A small segmentation model, trained from scratch.
Training: adamw at rate 0.002, 21200 steps, batches of 256, held-out accuracy 98%.
Data: trained on rendered roads seen from a driver's seat, with toy cars, trees and houses, 149.7 epochs.
Rows from block 4 of a small segmentation model, named by matrix and row number. Each number is 200 + 40 x the weight over its row's rms, rounded and kept within 0 to 999. All counts start at 0.
After each channel's rows are labels from the 100 images, of 14848, where the channel reaches its highest value: "lies over" is the class under the peak. Only what is clearly more common there than usual is listed. The data: rendered roads seen from a driver's seat, with toy cars, trees and houses. In brackets: how many of the 100, against the usual share in percent.
# conv: 3x3 conv (model.enc.1.1.conv.weight, 64x64x3x3, each kernel summed), inputs 0-63

conv.60,163,188,226,192,184,256,188,202,177,219,189,195,179,205,180,113,220,170,182,180,197,115,198,217,136,127,234,178,187,192,156,190,221,141,261,159,159,209,111,91,185,214,198,165,150,145,152,191,131,194,213,221,196,261,180,223,224,183,221,228,160,172,131,131
lies over: road (97 vs 35)

conv.37,224,129,126,210,90,169,166,160,193,266,177,199,233,232,161,235,248,204,206,194,165,249,195,213,200,146,182,201,206,98,175,102,99,176,176,229,177,222,204,162,242,225,158,140,222,220,196,217,233,175,186,197,143,205,208,185,223,210,219,240,215,156,238,187
lies over: truck (88 vs 4.5)

conv.2,199,240,223,134,216,276,243,187,195,230,236,150,186,156,189,224,204,224,101,198,183,169,142,243,185,190,175,169,219,173,240,160,179,183,203,131,120,250,144,232,232,258,153,128,234,221,246,212,153,165,213,176,121,218,144,195,181,165,186,159,152,210,151,227
lies over: road (91 vs 35)

conv.62,147,172,214,258,131,184,160,93,129,226,179,196,165,216,184,189,156,170,171,115,206,187,184,199,171,197,171,228,196,140,105,176,187,228,153,177,179,237,168,121,199,169,196,158,157,173,198,237,189,194,179,153,162,239,164,218,191,205,114,219,127,174,231,172
lies over: pine (76 vs 1.1)

conv.42,171,145,295,222,194,207,153,154,207,125,214,216,185,105,117,208,102,241,164,128,219,221,191,136,219,250,190,183,201,233,201,164,202,176,186,273,185,272,232,178,177,148,167,172,218,213,198,224,173,207,157,200,239,189,145,190,150,211,195,176,211,143,222,191
lies over: sky (99 vs 35.3)

conv.31,186,198,159,190,221,218,232,159,186,199,200,137,172,169,152,209,48,200,187,180,204,110,154,161,182,194,169,227,183,169,255,220,209,191,232,164,190,306,213,193,212,172,204,182,175,161,130,221,207,201,279,187,197,153,231,197,170,151,172,126,187,155,244,218
lies over: road (94 vs 35)

conv.1,198,217,157,209,255,203,157,195,105,214,193,178,175,213,186,185,200,226,176,204,189,152,194,232,100,194,221,204,161,166,97,262,214,193,195,220,141,180,161,154,149,231,206,170,110,186,217,210,216,192,138,264,144,197,243,191,159,156,151,250,269,237,240,229
lies over: pine (62 vs 1.1)

conv.21,211,239,212,177,135,203,210,193,119,163,212,140,180,222,182,189,226,122,205,191,197,241,104,191,207,198,142,131,211,195,195,174,113,168,158,151,160,252,152,181,147,195,239,189,217,219,135,211,186,166,160,161,240,250,163,194,132,228,155,212,146,212,246,138
lies over: car (83 vs 2.4)

conv.48,146,184,203,171,212,254,276,233,223,276,218,158,195,192,230,239,182,228,207,52,152,171,217,193,182,179,192,174,150,229,211,193,174,173,188,226,208,219,250,101,200,190,145,195,144,187,203,148,195,243,221,213,213,224,200,253,210,168,184,183,152,222,126,277
lies over: lamp (41 vs 0.5)

conv.57,127,239,206,149,117,212,183,237,226,216,105,184,189,184,204,217,149,228,166,172,152,169,193,133,182,195,174,243,194,139,155,213,214,198,197,143,195,238,218,115,200,174,250,173,154,172,158,213,152,167,254,191,148,225,185,197,244,190,155,179,143,140,228,110
lies over: barrel (30 vs 0.4)

conv.56,180,170,165,177,189,131,215,153,217,197,193,151,205,169,194,137,214,169,146,242,214,180,214,211,183,174,174,247,201,238,235,137,196,216,269,172,214,214,127,212,257,124,212,110,161,211,193,185,104,196,156,150,168,204,92,229,202,260,184,239,142,188,195,186
lies over: road (87 vs 35)

conv.58,144,181,234,214,162,207,164,253,221,231,236,196,193,237,228,174,140,186,143,213,174,229,163,197,216,151,205,154,181,210,257,185,184,252,188,153,162,298,155,217,164,147,279,149,206,156,206,201,222,182,141,201,109,178,131,178,148,178,161,257,192,219,140,138
lies over: road (100 vs 35)

conv.6,204,183,159,207,195,189,216,135,201,220,223,191,175,268,128,223,245,183,142,174,89,259,206,153,160,219,219,219,163,173,219,146,115,159,167,138,159,208,166,178,194,295,175,172,198,196,187,162,183,146,153,149,197,169,150,175,241,148,182,144,227,194,222,225
lies over: sky (100 vs 35.3)

conv.51,126,155,249,177,151,236,219,96,181,228,245,218,226,219,171,182,227,211,160,219,226,170,148,263,160,205,237,215,237,234,204,188,182,158,170,150,130,153,143,202,170,137,226,130,202,189,146,165,154,164,213,217,157,228,237,146,195,257,153,276,160,199,213,185
lies over: tree (76 vs 1.3)

conv.41,180,216,206,267,191,271,222,201,282,147,235,202,223,233,205,240,160,221,172,225,247,99,180,193,186,193,95,174,205,165,175,171,146,192,264,149,161,218,117,188,228,168,172,210,149,177,174,168,175,159,138,164,190,136,231,203,213,197,157,182,166,224,152,162
lies over: road (99 vs 35)

conv.8,136,196,254,180,192,228,165,206,171,238,170,212,124,232,150,194,175,135,203,218,232,210,155,264,222,179,134,206,208,219,187,167,171,154,194,164,208,240,189,161,226,150,182,178,135,164,207,130,191,245,175,202,209,243,228,114,177,162,175,161,108,286,145,146
lies over: tree (59 vs 1.3)

conv.63,120,181,198,204,127,201,176,294,217,239,180,181,155,132,182,133,148,124,189,215,187,218,195,273,205,134,247,185,225,238,137,197,169,236,244,170,151,115,199,164,174,233,191,188,224,198,135,248,227,170,230,189,227,193,163,186,177,212,119,191,201,202,241,214
lies over: road (65 vs 35)

conv.50,218,241,195,215,162,227,216,173,200,237,141,185,191,214,135,182,244,208,152,128,151,205,240,236,191,213,221,245,161,188,148,143,146,127,169,286,224,214,201,213,187,253,142,157,131,183,166,147,152,146,240,210,184,167,168,227,99,196,196,204,233,181,125,209
lies over: verge (53 vs 16.7); truck (45 vs 4.5)

conv.12,242,160,149,274,174,131,264,196,187,214,181,243,215,244,253,196,139,235,194,196,183,211,203,228,150,260,149,201,203,196,211,108,199,222,150,208,199,180,211,149,217,162,155,133,174,156,207,220,174,233,183,235,164,164,89,146,251,202,165,216,115,193,213,206
lies over: road (100 vs 35)

conv.49,139,165,261,214,255,167,215,163,163,219,218,194,173,195,181,161,208,156,177,160,178,242,195,179,269,204,133,232,196,266,168,195,179,182,223,165,239,135,194,194,165,224,254,172,189,216,183,247,170,142,71,219,201,179,119,174,159,255,199,209,245,261,256,240
lies over: sky (78 vs 35.3)

conv.27,183,229,226,174,156,169,250,156,223,165,227,271,179,210,184,261,256,208,254,143,203,252,201,151,229,194,162,243,149,216,136,184,249,206,239,223,240,206,186,266,212,247,181,173,251,148,233,219,178,224,105,256,196,127,226,192,165,138,261,156,248,181,226,178
lies over: tree (100 vs 1.3)

conv.17,218,205,234,220,51,172,166,204,225,199,160,196,179,170,179,149,223,218,186,172,227,132,140,165,130,223,175,103,125,142,174,193,194,217,210,150,209,232,184,169,170,187,118,224,193,193,150,203,158,197,236,207,185,238,246,176,151,214,196,133,200,157,193,204
lies over: truck (87 vs 4.5)

conv.45,240,159,256,130,135,163,232,174,179,240,134,191,235,208,190,167,164,184,200,191,225,137,185,154,150,199,229,198,179,167,165,188,202,177,115,182,175,256,161,103,107,108,152,198,222,186,166,191,178,167,248,239,209,157,218,184,209,216,131,164,187,165,192,194
lies over: car (78 vs 2.4)

conv.55,164,147,214,82,225,232,202,221,206,112,265,173,235,224,261,215,98,247,205,230,222,140,186,192,233,181,175,172,191,225,226,217,167,216,176,263,166,241,207,261,145,233,252,216,148,223,200,179,186,181,228,196,271,184,204,181,207,168,183,206,123,258,190,191
lies over: road (79 vs 35)

conv.35,164,169,205,197,182,250,202,150,200,219,213,185,229,128,157,202,155,246,184,172,166,251,181,162,232,198,205,149,209,144,212,172,201,197,131,222,115,253,125,191,173,164,193,143,212,239,124,171,210,217,153,197,144,196,190,142,214,156,80,186,139,171,217,153
lies over: road (70 vs 35); truck (29 vs 4.5)

conv.19,189,206,212,208,179,130,217,196,220,225,231,210,204,162,188,207,252,109,202,170,191,235,230,262,138,171,221,175,239,248,196,262,125,217,156,85,217,181,178,224,159,169,209,197,174,179,89,203,130,198,193,197,231,246,105,210,170,197,246,237,210,188,213,184
lies over: car (63 vs 2.4); truck (33 vs 4.5)

conv.28,132,195,222,171,163,289,192,200,219,182,247,180,155,183,154,181,119,129,175,139,231,166,208,256,212,269,280,188,209,182,117,182,232,184,232,222,154,232,141,182,202,167,92,203,166,200,197,243,191,205,179,193,201,224,223,216,140,186,233,223,160,257,179,216
lies over: sky (74 vs 35.3)

conv.23,155,207,225,131,192,218,189,174,152,173,282,186,177,250,213,236,186,220,171,178,271,186,131,142,206,216,195,251,237,238,199,195,194,139,173,220,102,83,192,191,255,230,209,203,175,187,284,235,225,212,190,209,202,223,181,152,225,259,188,229,127,224,163,212
lies over: verge (72 vs 16.7)

conv.33,139,235,249,241,216,167,216,108,212,145,164,190,183,148,164,193,276,182,213,245,184,213,249,185,173,218,236,220,153,212,143,178,149,214,218,185,214,171,184,220,176,228,175,169,226,184,159,158,175,127,129,229,195,208,200,110,120,222,152,245,191,266,278,194
lies over: tree (100 vs 1.3)

conv.9,203,219,170,206,157,251,234,202,152,224,166,214,204,182,172,252,156,158,140,211,141,209,164,130,154,177,237,155,245,203,156,141,171,165,272,206,143,256,170,220,197,189,205,102,205,228,183,230,158,178,169,117,254,244,155,176,155,229,231,123,159,187,221,173
lies over: road (96 vs 35)

conv.47,197,255,171,210,192,215,202,114,85,237,154,189,170,178,200,157,207,139,162,204,192,210,184,172,181,163,193,144,240,138,168,143,127,183,206,208,148,235,137,151,185,269,249,177,212,195,184,168,156,172,130,216,116,199,214,156,181,217,147,195,195,256,207,177
lies over: truck (64 vs 4.5)

conv.13,208,193,169,220,204,188,185,189,192,198,159,193,137,218,211,210,180,213,209,133,195,143,167,121,168,200,183,184,195,244,150,222,253,254,252,212,155,213,193,138,205,215,158,198,135,171,179,197,249,213,142,163,202,293,221,180,253,246,62,227,254,141,163,179
lies over: house (35 vs 1.8)

conv.34,162,179,228,203,133,211,197,230,124,187,136,200,207,160,180,196,237,224,165,136,179,170,150,254,254,234,175,162,209,168,72,220,202,236,139,213,133,256,219,184,140,196,165,181,146,209,149,208,106,190,162,181,196,231,222,219,141,242,229,207,198,196,190,171
lies over: sky (74 vs 35.3)

conv.11,191,232,117,164,166,196,179,193,192,190,219,226,163,193,253,96,182,160,153,237,196,203,179,207,184,248,153,139,166,106,170,191,208,274,234,149,161,197,162,220,184,281,207,185,160,149,137,125,185,187,195,162,174,233,248,220,197,141,160,211,141,197,236,188
lies over: road (93 vs 35)